config.yaml
encoder_arch: "mlp_mixer"
model: "contrastive image-text model"
dataset: "dead-leaves pictures: piles of overlapping shapes"
train_examples: 145000
image_size: 64
crop_scale_min: 0.8
horizontal_flip: true
color_jitter: 0.1
cutout: 0.4
tokenizer: "word"
vocab_size: 39
loss: "sigmoid"
embed_dim: 256
encoder_norm: "layernorm"
encoder_norm_position: "pre"
encoder_activation: "gelu"
encoder_mlp_ratio: 4
encoder_parallel_block: false
encoder_inner_norm: false
encoder_drop_path: 0.05
encoder_patch_size: [8, 8]
encoder_conv_stem: true
encoder_layers: 6
encoder_width: 384
text_encoder_causal: true
text_encoder_width: 256
text_encoder_layers: 7
text_encoder_norm: "rmsnorm"
text_encoder_norm_position: "pre"
text_encoder_activation: "gelu"
text_encoder_mlp_ratio: 4
text_encoder_head_dim: 16
text_encoder_fused_qkv: true
text_encoder_bias: "all"
text_encoder_qk_norm: false
text_encoder_parallel_block: false
text_encoder_inner_norm: false
text_encoder_drop_path: 0.15
text_encoder_positions: "rope"
init: "trunc_normal_002"
residual_init: "none"
optimizer: "nadamw"
learning_rate: 0.00075
beta1: 0.9
beta2: 0.99
eps: 1e-08
max_grad_norm: 3.0
max_steps: 10000
batch_size: 256
epochs: 17.7
lr_schedule: "wsd"
decay_fraction: 0.4
final_lr_fraction: 0.1
warmup_steps: 200
weight_decay: 0.1
Rows from block 3 of the image encoder of a small contrastive image-text model, named by matrix and row number. Rows with one number belong to one neuron. Each number is 500 + 40 x the weight over its row's rms, rounded and kept within 0 to 999. All counts start at 0. Numbers have three digits each. After the name is the row's rms in percent of the matrix's.
After each neuron's rows are labels from the 100 images, of 14848, where the neuron reaches its highest value: "top examples" is what is common among them. Only what is clearly more common there than usual is listed. The data: dead-leaves pictures: piles of overlapping shapes.
# fc1: MLP up (encoder.blocks.3.mlp.fc1.weight, 1536x384), inputs 308-383
# fc2: MLP down (encoder.blocks.3.mlp.fc2.weight, 384x1536, transposed), outputs 308-383

fc1.415 102:473537431534479469468459553491476428482508481545500391507497526497454472524489523574560471516471558518427571492509490397468475481460417529465512491481524418534515474499463540452477483479461471410474520485491471442447481507513425
fc2.415 097:490526484541500493494504480520510408513448527520513483523500491494487480415446497474454543478490489454514423504498522528428456477498497465428457507486489460440472487573464453493501470525450509540481414460535512514501473495476506
top examples: cool; rhombus; triangle

fc1.124 112:459489459460536484485528524464464505480529475473476522521507515479492506496511515492480473476497485530510501498472500502482493543541507572490492520475510517544466532471572514489468553479479510523499471488509501473489527504481556
fc2.124 126:510449549494488508500519466490523473505476523453485507502528460475513527480626484466490525476541468637489504504491487483493472520515500457454489454482484481459514486504482517500508676477499478465499503499518505490473541502506487
top examples: dark; large pieces; gear

fc1.456 103:464501474535516498493515554547487521484602482426576451511466508479463416502471549500525494500455497513405465519505459469498488495483509557534508577475394541415518461479485494530514511433475490567457523469451475467533489465463505
fc2.456 103:521444487460490472488494554527508497480512514504445459507517462478480553510510511482491498475511472479537475496426532469501504478476475508470550428529476492506536511593481452520482536537477506451504480526556493475459459468480495
top examples: dark; small pieces; rhombus

fc1.277 096:492514514480512459464521562481520526529500476471460549503478507466459479502519446474457522488450497471547600460498490527501501440537489434451490462510508467470520419469595562483498467467489493494471572465476477616531495501497477
fc2.277 090:506498460492499481567508489511495597516461510453501582550507441535508531511461538633475493457542582457510544524475475448512530494511376454525563489531543555524561473516614592517461442555406534548489520524504549420513518497547464
top examples: drop

fc1.541 131:486711517493527517494539571468466483513561513499485471506468575511476460522502518504469489481513558463505495527492473515486528497543507528519484524480492539506507524496488507525521523538501492495523497515501508524502553514489511
fc2.541 134:478711531480503522500527593523530474477468528505486496502522574500502531514478521476495523487513476449485488472479490499501497497499452479482480477481496473509507503512504489522510495500478503474477499511546475514491513472457481
top examples: earthy; gear

fc1.422 102:452546537552503519470499538504459498443494453496480455510532503480501471488546483464425477497476532501543454514498484526451467512498538484397453502484498482481500529515446461501453599482455508501501520430511498489542533556484498
fc2.422 108:517491479524467481504505495428442464556466475493522498439471468472505451563476484549581472558439512490449551486559536401449532489575540526490560493560488483550502537536473447474590409525514510517417498506448515492498450481525446
top examples: tee

fc1.222 098:464554471547513448541525485531501467451560454480491519503451519473497454473494502501595480469497528512466556458504525413453505478430548498417510487530514546518466474477477476574539514404474498633411566448460484510459498486486485
fc2.222 100:563463477461514468537525469469517493481562502480517411490513492489535544492406409509549495553484549438503548537481443460477496485488487466467560510559481509503522520535498428432470444562447357598522504497537513528528438517563503
top examples: grey; flower

fc1.301 095:439538524505562408543416528572498473513488507476514511472489629511474464435490480506490449523489491497514509463492466531491427471411505507444490506437471488465527471519522504531493530522535507500454623467423558519465513451425504
fc2.301 089:482446525463475483523494709481494459460509477533473457488499574482488551501449494437479469516488503328433519540492524482492518487544446573430491492487516503542497478504433460491495392494526500509477500521523578489516481505483508
top examples: dark; large pieces; heart

fc1.528 099:441488507516457478578511525545546448499486488490555548456466486448524482490481538547659497474507484538505513455555484472469531523439568518534406499490358451456467520441556499485553465528487530501523453489467511499474505434444526
fc2.528 090:523533520453504515501461409497489462537482511503500417446496463481449428463453495513487489608478476450554500424487372480466457489427576553467564430509489516464546457522497414423463504465451487466480520437467505493501473476514562
top examples: small pieces; heart

fc1.197 097:444480480514502495548517461580497474526501497444517498520522462449491465479455479494508495527468433583472506485465554497505442440483483474522487455448433463500441498490575479507549570452529453508488567486502528573487498488463501
fc2.197 095:510505542579490517498538346524529498447518478493572475516511419483469479493468497505503512555519453555498517440479526511468517532513472471465555485509449506470480516480484497479493560523592434496465524587507505492557478489514439
top examples: large pieces; pastel; heart

fc1.118 102:477473476478429504513500461472483508468482529453540416542496515485524483547441455483495517522525507506456515406440475443524545471485508452561519471527473501498482446511574570507490531486522492474520541423523525485567499426525467
fc2.118 098:515509506524524547466540528445566436484480525458492495496515537549516564527544539416501494413588528454481478507455489490544546540522440575495466507511573552497549492576492517460520459503455539560503570545517503459485483549619515
top examples: large pieces; tee

fc1.374 093:466472514399565485514498556516504418474460459495475462545533572463553477488550525534467461511471501514521499513477442501476497497464492455492488529535474556478511497487512518462496564488463495492556581491496489509559506461490541
fc2.374 109:542510530571492501492525650501512493465495504512528498498547598487523493507429505499490507474516466385456505473472462482527482515484509495474473486479517469508472474482491483460496438512499521464469483459502497483427496487533491
top examples: cool; frame; crescent

fc1.695 100:494564447504449429491526557482490411466537499520530459448447545494453483538513471514571506467472451496467508485524485497453504487447513574522448520544484415457442477483545518577482458426451487506470511467485496471497444469512463
fc2.695 090:509404471503488464565490454514512565502503481465499528463486441519541489464451503570561482480538475507498532460514475476504501481458443524484575470547504567494478526550461454470428521481504441526527492516472534555502436524514497
top examples: triangle; small pieces

fc1.90 095:471563541531543508451501587471462500568501469529466538469499519524490483500479524545453476470477533521424485518554466518497470551566414549477447525493587511532512552468456458461522501501533487493518407492564471508472508540507478
fc2.90 119:456515464476458512531481437572462461480478489483556488526473437443446413507471426528516487513459499472495527459574535508447479457499548420434463476489439456463440443519551526439508464450461507505455538443491554529420428459439509
top examples: large pieces; grey

fc1.244 096:396495438564522455486447490573518542501461502519527472480519500482505500475503486552491496624495453507540531549474430577458447510498460421517472476452487474479521447538492448527479476478422479418482466473461446557471505512448495
fc2.244 098:500482482478521492544482454473467439600511530493527497583468447566488480446459478430507503543499471475491455534541473471454469469558449550536408442492549447459489499551489511523490509554462519494534492474451507490571492574535485
top examples: mixed sizes; square

fc1.120 087:430552529558500514532510497508507452458519464497470452461459529459413495447432552482482438561416514502532459505462544531450448492505529424500499504484480450453515513502535471535529566480459451527517541462497450546489499480428453
fc2.120 092:492486472467515468504513422456441420459490449461484481536482426466487429469472439518512501568490450463450462491438467484501463530466518508440523551495548506501445513426603597458466456461554474498440516515474557441501428460533566
top examples: square; grey; pentagon

fc1.216 109:467523462474536453515489572494487468491507482517493481465502532511510460539495520500484501474462510537524491470509469476487485533518506538448498523424510494542459495486533517478527561449458485487510457479463520526486526550525532
fc2.216 125:508391549504481537476560469494546466476487532470481503478543441514524499515520489461513533470536479569478490468494469454507498533483492504513486499485491480466498521499494487486507669493488505463495498491519500474470507492526493
top examples: dark; ring

fc1.295 091:429509484555431465474436542449505519536418517531428581499536496543496525501487458528471526643505486515517570470486426525520431484497611459537495487568498534523549437489613537492624484483451550481482545507482493581477480532479514
fc2.295 092:458487502509519498498506428491475623484515533486602479456534466483483446465478477628454508599514501424541543527486475462468509533551548476529535480476450570503515491567447509472513493509387540572473528511502567455538507487501493
top examples: mixed sizes; cross

fc1.722 109:500476495450551473507505499497516507476554513456471523564449483477480471522509471593469504453449495460524621481530565490525526451566494516481562460511496495490503448539583552486444468485581535501476582490485499506540499439492512
fc2.722 099:498493502529451507437491482443493549536434497429441606540469472501521521537484516480467512472564585522539490512474479479503524527502469465584528485494559572516502506438648506506482469485431604510519523515516507450491474523512509
top examples: drop; mixed sizes

fc1.434 098:472474532470431456517460491493448533555522470419479477541496481489481476516515445534499482519479523526460545481497533537499462455469586445413495461423492522499477458426524547464456581483440441497521478506481638472496482534508440
fc2.434 097:560463506479520565540540447497530501484566537581511516475477439547557519521517528568542527488547547443537533509523449502578531545537459553482535547501572572516542541474458546553485423545549551474540405563565472483559516535554467
top examples: drop

fc1.623 102:479536517438569484591517517437489512489519460466531493527515549447521461504503515493564489462470411476415557519485437504458427506451665514563519516504429510462526475473533513494517484478481510531483550479510497424472540459470457
fc2.623 105:491453503584448492443485509435497467490491548481414452569493518507547487418454427504605507503476521493519506420478517396464523482446413479566546535604536552478458450461534535462654463453460558591490441466488468388506448501535475
top examples: triangle; grey

fc1.147 099:494539488454512514480428523537517453455527490521502489446433503493451508518544508469548493441478487496421453525475549454474539534478587531470446516532571446500528450490455486531520457451467433565427472486508489637508528508479449
fc2.147 106:505445477497519510490524485534491547510500496462547433446511465494474442484430431584577498528498432492451548516506443521473513504499490461450530472438469557530480513510432452482498482493500488611481469509490540574452501469526485
top examples: mixed sizes; star; bar

fc1.230 113:480560428468556417496479566505470531491496470453484473464480574479471473421594494490513495524427469450518505484489510541483500469433514529550517547455488506489528483443476458497541477486508504481559502514491505526425561490494503
fc2.230 107:528555539534471522507521638487522474525476582485489483434510602554523528541574514509535520475538521643496478483543458518529518531467454474461442440503502502536499547483483498521506511498499537503515507457530512461494500519531471
top examples: grey; large pieces; gear

fc1.573 098:474515483464524479502477511598455441530476473460519552552520502469474489510466512554523484588487484482415528490503493479494386415535442489498481477481515406480469464515493449498529541464491433605480452477452483517478514458525442
fc2.573 096:498383527500430523501492434490529509508466529438544486553506497481494498494498491422549507588469447502504550506532475492481480516406413520463528531530483481522506491577525538456470526524487483404481546541515510472508452491530474
top examples: heart

fc1.264 101:428566483522480513476533517521498431458460400457538495485485562386458504475467493515591483493442516583493515504417597459472465446438536476516549486495456464471418521480575521441557477460521479485485477410462472497488541481505484
fc2.264 079:534462535543553515524491552528501506497448543480523525499533537529464448419522521440497546513495509439510417499508463467451565521473532460467462431514483531496543526544520441526530418472461484514484469503487465569474449469524492
top examples: small pieces; arrow; vivid

fc1.520 106:536481505491469489588502513528478451517560468510496465500555467509500483483483468511542525508547470524403630497443463459437470494450479490583534473598464559379545437534571611552495449462566540579525543461469476444449503495529496
fc2.520 112:513508472480419489525475486431465459552538518528567456507509498484489423437499439417571503454469490487539534450496502433481500460456570493618568501569504534482478488457452537451589440501462561529449514434509563426498456479515377
top examples: gear; large pieces; vivid

fc1.105 091:509513505474492468539482551533518683541468464463487482471499515470469539455510488460567507482432456561443574515437482498487496467463539480466552494459558464443438461458532515462555498516503436547476527474454493467469499458545430
fc2.105 097:473446521539504511520522636485538548515540516528499520493525583501462549560482528486524503505525524471557537544575541538559572449558465524473506529471488512583536429479486537433490537525519576462454488511561559487512507545497566
top examples: dark; large pieces; textured

fc1.662 103:423515506456515488471569542485485505511453477484561338546521500432542504459569522524565508525468467495471526470470440529482469559427492498516471434522432474486479520423492567433474514500443539415448585458481476410535529441492563
fc2.662 097:542454541548489508600502441492485538482490537505515678496525481542474496503443503442476519504529507416571479471491504523432450524462490486445532518490496504482510525542417474479508532508469461645484475577563479506507476491526474
top examples: triangle

fc1.465 103:449514524507451455525474537591489485540442428468483516533500534477477504513489487422528446543477505514571443478479520476523492524535465525483414513499476508505463519483579452428555566449516526442523579494541576555503524538476519
fc2.465 116:473500462481411480496466444456477512505476503500539494485484518439463484476561519473536484423467456485530532482493475553467488448488496546544544469509595559476443498570473559497465425520503553511481492566492476466522492477540499
top examples: drop; small pieces; cool

fc1.751 096:496480535481465442532513481514500488533502512471517495581541440490481501516480467474527481523479463577480550517527556435521512484463549495512518481455484480478509451407601568514507537502520446506487438492524715475479570437528489
fc2.751 116:563506528490445554513514499479557478479581565571496450484524498544510566497481538491505535478549498444510476493533529576541467510527508524493556531496564532556492553480477536523486486580502499502581437577534488527532546563514395
top examples: grey; circle; ellipse

fc1.334 104:456480472488568445580481444494451482465469473420401503507435479460468522474499468517486489489504479539533495484541484543494495437420580524424458510447497464495507423502521566516521488493542435558471418498487517550435519462418455
fc2.334 103:504492514512573490504491561472503420403508528544473463519474478480459515512461513508485487460478542439526476527541527551564527473611536583435487552552493462614502433470515528475486437504481515512498438490496469586519532501457512
top examples: mixed sizes; hexagon; pentagon

fc1.309 095:463554483533466497592515476573472559479457459467491573461510631494493470481551481484556479549502480517577475488495493473496450492407498421558518452548447470469482489444492454553500558495449497477485450504512515521474538524465482
fc2.309 096:500525493481498483506500480454477512460500505496557405566507514487501527526457494547484471521457514470591505498470408399491447498455456463408589495521526463481505526597593552484498425479507420523486524488480461490536511564554492
top examples: heart; mixed sizes; dark

fc1.236 100:474439483455487427507481540529520513550413481486491482526490444470520511479513521551554529495449515504467518451537486477480493469512433536445437497539448528480453458492537545466477555471539496442468505457485462470518491433449478
fc2.236 104:529534553496500552479617559482557490496432554455539472511515562487535485530480511500463544475582504521497500462532473425548462581480477453548505499486518482466511583428452500526523498504531491464486513443517524490482463479530489
top examples: small pieces; arrow; pastel

fc1.81 093:482528467501486429560534505554471493458502415465525513467487544486473478439529475498523490656470442461550481460446555503460447507484405480547524496526457504478463510493437433507462535494437462489495519521548458446519471506484438
fc2.81 092:501456508480468480492510432494467526498524515493534541593487478509523460520454503551408498520456474561474505467472485503471513470460474417459524493484534470447490538587622560436532474485474426498467557504502535499546461518483436
top examples: heart; mixed sizes; earthy

fc1.584 101:502489453469448480574444480525517492527493457525508500533484462484489461479471477502562483516481423563507526497532484472459465505457470465528475495487459481482440419523500506452506530518515489413507541529446536582477495495493494
fc2.584 085:496506524492644467500518524538516594505484478520498564499529532499456517485493597572503513527502528580589414519490563480488432497475469561505431540561451545490469516450521577530462508516560512444526508460514504457516508476486427
top examples: warm

fc1.17 104:474525513440549467498568509604512475480588478482546544572468493480538498529502549524563488444511467577538489536483449451523463497444373526479542536515511517402505523497567579527512460469456502547478492519464532466499556430510500
fc2.17 112:490458509520576508464500455360494546472476509472512484542472501433477488474517458509486497571519423477519482520552527511506538507508609535452491440421458540478497487449464461508499580470494442429471498489496509548455453444485482
top examples: small pieces; arrow

fc1.62 097:480513530489457521523452533581500444475489448425456520450550539477527498454444456387560504519480529479569413523490547439502477556496532517517467515426503527495463504417466445481583591489511513456564601499542508515484519567522512
fc2.62 117:444464506532453481483498462483477504486452474478483498505471508439460421517491446536475472442430431547527542486512426571452537443511496496480603446501521537501461507550534552453484446500521559517437421509460501417483457461518507
top examples: heart; mixed sizes; cool

fc1.15 109:513612468460527433494424553469476514485570464519501474492431578483468464516526515483488454523452532467550573476455543470478520436523455520472522484450503507509495514436502479516562567525553442485464557505456587564490562518485475
fc2.15 106:504694530521506531489500604504515470491469538547523502519509531520538524539459497456482515482504502406500455499480526508501472512475453459473477469501539502521468526556514485515492455509420494495515529526525486520484562478444548
top examples: large pieces; grey; textured; shape: hexagon

fc1.19 126:435656464507507458496513565462485512489554463507488447502486611506515521468505521503482461487503479514492501497520497516479444502528502547516512504493500561486482541495485509498535509476493513499520473476506510505497580524482506
fc2.19 131:513722538488506544495523456517534475487481547484474492492527566471509477498491486471496527499506460426497499467477497482498478552490486468466483472486480471484497530503487460480497505487483486471463469494546480502442524442470483
top examples: warm; gear

fc1.621 101:509501529499506510547489495563517492579529475542577441513562546431503464454498480540550496513486474473385553518471541528471453517491570498566444504569425585435516461484503533547535489485598536552465557442503441462439530502528398
fc2.621 104:521464470552420460435512514474489430560486527479501459552466526495498448424507455478608481494472488490525482426472591419455536470462504397614493516576557536473476475438479599443596473475546603523455510427457483455468488469528434
top examples: gear; large pieces

fc1.263 129:461681472541506479503472546473491480468566468525479470493484607498472520496506548499483465499476470507468489489505507518470479519499492552496498503490492553480506550498477513514526503484492528481512448479509510524492556554480497
fc2.263 127:527699525490509531493525461512510483498485545485483487507544537470499479482460497483470539516524469407514475467476482480515469525496500461458491474467481465487504529498504441486497502487496499471474478492557489507448518453462490
top examples: warm; flower; gear

fc1.720 098:501477422431528504450545497532451538572541518441549442504463444441499504516452535490586449559485490519454562465487465491529481487505429502523474493483486515475438467516574457496444463466548571518523515493461538505519489470473558
fc2.720 096:438504463554412537422500490527476614578479478474505428499497576472483539440447521560506529450523487501465574477465450453465518470473441457579560504476501542435508522573502464530491462486539512472510452501479499496524514495504563
top examples: small pieces

fc1.478 140:497727512479503521499514563489496485475604487542497490481497642507509504489467499514481501479513535482480500512487481510507534509465517553500498496468519536496515534487483480507502488500508476486510474512492512492512579584522513
fc2.478 132:483739525486475526500525493522529456487455521500480507508534589504483465492469510465508515512503478454457483450485515506484500518472465483467492485515490472474480513480488509481494500450485521489471485476533487490428513470503484
top examples: warm; gear

fc1.567 098:435516509409449565535508507479477549554475426465459444577518523441443470482501546620476456544481481488537540549463417539499515530449597518511451517513446520460481546478457564470488534482469466594491505514457516581583481493452464
fc2.567 093:526512482418513505534453501429482560481481493537581597488458517462484510558522495474502512487510545497468471500508483488483528527575535559424539542465448513549503514485420563518528426479489479452463534476476474462480501499507434
top examples: cool; heart; cross

fc1.693 099:430489526523487438491451491477490537489421485508413546500507526472466491495459466542460496584469460528467550423465605518487478446493517488520498414584493489441535464561583589454437582455575506519449486504490575464463500536503391
fc2.693 100:419499469479554474515496473494494597513451493478473526531485482494471515469493480545416473587535524509498540501445532567487538483520537602435550494452515513556536501552512510475475511526429542528491461489456489410493507510513480
top examples: small pieces; square; vivid

fc1.681 088:484519478567521484441505500560486480628503499528520522516532502469485485485469520600552468569434508559553511544494449514550499473492461502524538523514500433503532488425503582521459531534461412572514438556463424535485521517508430
fc2.681 086:484476520524510489443524490598493444473423559517549538529521570507517490484515537539466541491522481536470424438538523593505488472489461429508432508453484477506467509525477486475479430530507484459512595472475467525501465482456436
top examples: large pieces; ring

fc1.306 104:508466470473521563493485508554487546548521439461506425568489463465463484482476489532575489573484447501485501473472486478483441465481447470477454481491463477473493528430485487481552590495487437528508545448448465541537488524518408
fc2.306 091:480448530482461486546545455446499467550511511474563521566508493466464477502491454609540488602494543408514510467481483540476498522540453566450466522485516502526496522521443569479453504509612456411491529506473472480528486556483437
top examples: mixed sizes; heart; drop

fc1.730 099:499521458520479474533443510590464462566544428523506504512512519424496474474517511538623513485487465507413569463486563445492458508475561483529522563510507524487472434503504462527565483459593479581512527430502447505411529469504420
fc2.730 098:516488494560467460457479499509481432497472502498495519500460526491496462402488492446616499534495467552539475448575568429506555499480485388555493505542522482478451517517495482537568460496555553530456488403453490477492508516480459
top examples: triangle; small pieces

fc1.473 105:490536425482486529479480445534500557470526476403566503479435494453441491478503470492501463511503490508456530481377431503442495434454519433479584463543441449500453519494503592433468524458461412437493501486497517441440463493507485
fc2.473 100:528527538518537497531532494456524604450534488448544548566489505416506499454480522513468516513449468372559561501439494493533500529438544603457532541524561540503501516446451571535469519482540418529508492515555484427536500486561529
top examples: cool; cross

fc1.336 096:461544443429466412503458526528471501491413491404493505522460537452482447441493443506519459523482399517515553472460463509464439473474485502439456486566442449449479440511495505498529513437530493508483543450446506534452469437431483
fc2.336 107:492551552470496541499532525485516505462490497434482483550503531456482462470506473482526515552479437588501538459416441417451425561387493425463503469556441498455489520475519522440493550458485460522417501454504459487510459400447429
top examples: dark; frame

fc1.143 116:475486452482434498485473508460522503559482460482511499516431490447472460536516516572495509468453498478641601494550468507477514481507494466487472439522485462501526468446563495501496510461478448451451488486480458685493502485517477
fc2.143 106:499516485498462483609483517553455479512445520489499511451480478522527531430511496516487491430525486464492468471496485483490439464468441450474490443494456514461525458497527485473475480516494612424497489491468539474503498526478434
top examples: square; small pieces

fc1.597 106:522441456496407485482487488499513463531501536438545474529449516538501498532465437548510498538528431524424607376478473515499501399468513446495504519476529525512514438510592517531531511496553532433488520472520475546443473422534500
fc2.597 140:525522539490482523490536516488569440518549546481543487495533534536542532573530554528504538478566548444528526546491477488534570531509461473497491551480552542506475567486484458543494464523530526517540551522529504507507530620568533
top examples: triangle; large pieces; dark

fc1.340 098:526496482446527534512536490576491596542509421469479538566481456504456444519480486454504489541458432481507489456505495480464419460486479517499474513500505463452480530470493476497530535489473429587481508455478471552512431460509451
fc2.340 081:491508504519459515471523459472498581524506491510511443567495522472471517482465497569575502532499532491436433516506464469506542526512400525437513538478519500465514443530504521526460484520526454386477511506507476398485473520496470
top examples: earthy; cross; gear

fc1.494 099:474476424462522423489481495460453535490544536460479489578476497478514461506519441554497490488500444519480625440482534490433459463470553483494554496512459540512491463588571525480456470493559553558465560513473536499584420467507513
fc2.494 096:541423521508492542478533463456544552484488503450491455515546475527511500532514511556475543488577489471519549520550509586532576576571447471471538492503551545478527485488534567525471508551481556514534528526517545444498515548546537
top examples: tee

fc1.285 109:522492459510524500552483535509454460502534489497488533580452509481435469501517493503480504525535454510440611538423529436496440455450472488571557542499450507474492445469520548570572484435590434532514488441477509490467532479453552
fc2.285 109:479503508468450508556500465512465449434516487518515552508510438472519409478437440440463486525455505566548513430462511413464459471485491476545586522558549559546478453476586550539473448588476452535471521536523567443583484468541460
top examples: large pieces; gear; flower

fc1.59 102:395544477552530473490446545470449553457515457504453519577460499481476478483513504559415471582453546494538499532448450495451459517452560493429494441512514509522527484451478483475511578489421521429495564508473507584480493551468499
fc2.59 105:479452480533452496493465477534453491604482520518588512447480473518443475473458491500595505428491540519431474476568549480467451448514563465559505473512501513579507509527509452483539446536478524592489530487446536495514478476516471
top examples: mixed sizes; ring

fc1.200 098:485619540453533516504479550472450496461528459513470450460449590497486518480556522496477461519447524478486485478514500508470486509468454559444541527475494561472478533447496465512515529489503521534519408459493478491479547550497472
fc2.200 104:502681523470542527511512534484511483462491553533461506467548567494531476490438502503510519481529469434478496495492496441512479558537540489423485497471477473484577514493475481463466453511468494494467474481510488483454530492451471
top examples: earthy; gear

fc1.630 100:481480467483504499533388495539451644468497487502581516490438519514513509471602456488490431472481508498461474532520396498467471517495518516401480505551467533447491506489477501508471507513479439473511584449482502499454498460451515
fc2.630 088:502496556525486521505462466469479467486516516510604584479502502488495546535482531545519473501538463465541548485556581506513514477474480451483583518444518539554471472506402489526480497551508569471475638520469490451539517533491484
top examples: drop; grey

fc1.213 101:468520502529480448483507503488484530626471467474510393526465541446521455479529505512523487480418481517619529486495439491460489483455464505469508472524439522473539510460498487530527492495454446487467575527483448616517481510502506
fc2.213 092:493432485514473492551506485505488552402437526514521574453539434433486515461481500581468516462465443480477430488466473472490429517426429453520530460544456522468520421548540473471480527486493545502468497509509577512471510458454404
top examples: small pieces; square

fc1.121 120:471681486443520494495521539489479484473600471496497489489490568504482464500495523515485485478464495480475495500479510524486491535468504596484489490481479546456503523474509472493518484493501451505530473517519515562476604568473490
fc2.121 124:484739530495490540512517524524537480486474515494487500510547585500503490492485500480492519498527472471485507465493520515493491535483452474478479486517479468475491485493499504488509512479497532493471488464533504481472542474505478
top examples: earthy; frame

fc1.319 100:481479533532541461553501451515487469468455474443452513587499471487458524483435496517507532503478519534473542529475562525510476437438559532490498534480486473495485443437526590493477530469466425561480367492495616504427533447497407
fc2.319 098:514492494465505564598526465565555471490506517525486442507469469527495499439468528510502509471505493402435554515511497583597478527524531521459545571513541465590497501548561571485467481503474466521532410488532514543561538487511424
top examples: triangle

fc1.609 103:502553559469481521495414562634529471457471457465536467414593532468501513449450528392590509500477523481520429534526513459530508589526539500486441509454536517513508518437460423467590556470524497496542632487492462537510527553517494
fc2.609 130:446460479533489478492457488459462534520471474469481504520468497427467416530482448532474467439410446535539551458536447549411521447517505515484590455487507526479473478541546580455445454479501552527428432483460506447463523469505539
top examples: heart; small pieces; earthy

fc1.762 113:476557520507465484491502514599490438492549417472489441478472518463502521494444473498542494560479481494426470512467569496432465536495437483542448508482461494423552477450479475504522509442537494557482526491494534507497520504501434
fc2.762 119:466440475556458506504478464441485554544475507508554455521522447489499422491510443512505478487454421505510484468543433523461512496465485516496497447506525508457462552546535520465509498521499522520420565492503460491586472477540554
top examples: triangle; mixed sizes; grey

fc1.321 101:517536514591441554478490489515493505562508459479543392520480498469474449477492484472452472519472498488480492504485458467508462479469540419508547466479361479460515466564510452415459508490607505455450542468492509501471535490432537
fc2.321 097:458488502461486509560512482505472516435518487520498604511479467419456480520473491397523483442484506439504529515466488475497460502474518528521476479506596500510447476524430494446483415476471489537463511465501550501546497473548463
top examples: tee; frame

fc1.498 094:509518477449506472474544525495464503445482502514500375479462468451508428463505516525548460488482517482533434456528478507519503458484398517489493483544471548482426495465416484506496514480423511526511456522459526537477502482513575
fc2.498 105:439532507595502477462499508551473490438469460503432505522484522457455465483507524560529510494451488552495505515402451513462528512526551529495552522523470530462473491541580487513466395420514457430470426469481470437442478465421496
top examples: mixed sizes; flower

fc1.49 104:484461523509475457493484533544469519582517480503510461456435512408503481562485470591534474465442480508621614529543460552503449465496461505493514466545471527512476452460551477531493483466439489423493540493471462661451524521506499
fc2.49 099:490532530486511534561554503432540536549460542530522487513505456540508526480522563540476500464501518479565496511511495501539436555499513450496509491551422545453457509439505576506454496532490569509508488596487502471550550522506429
top examples: square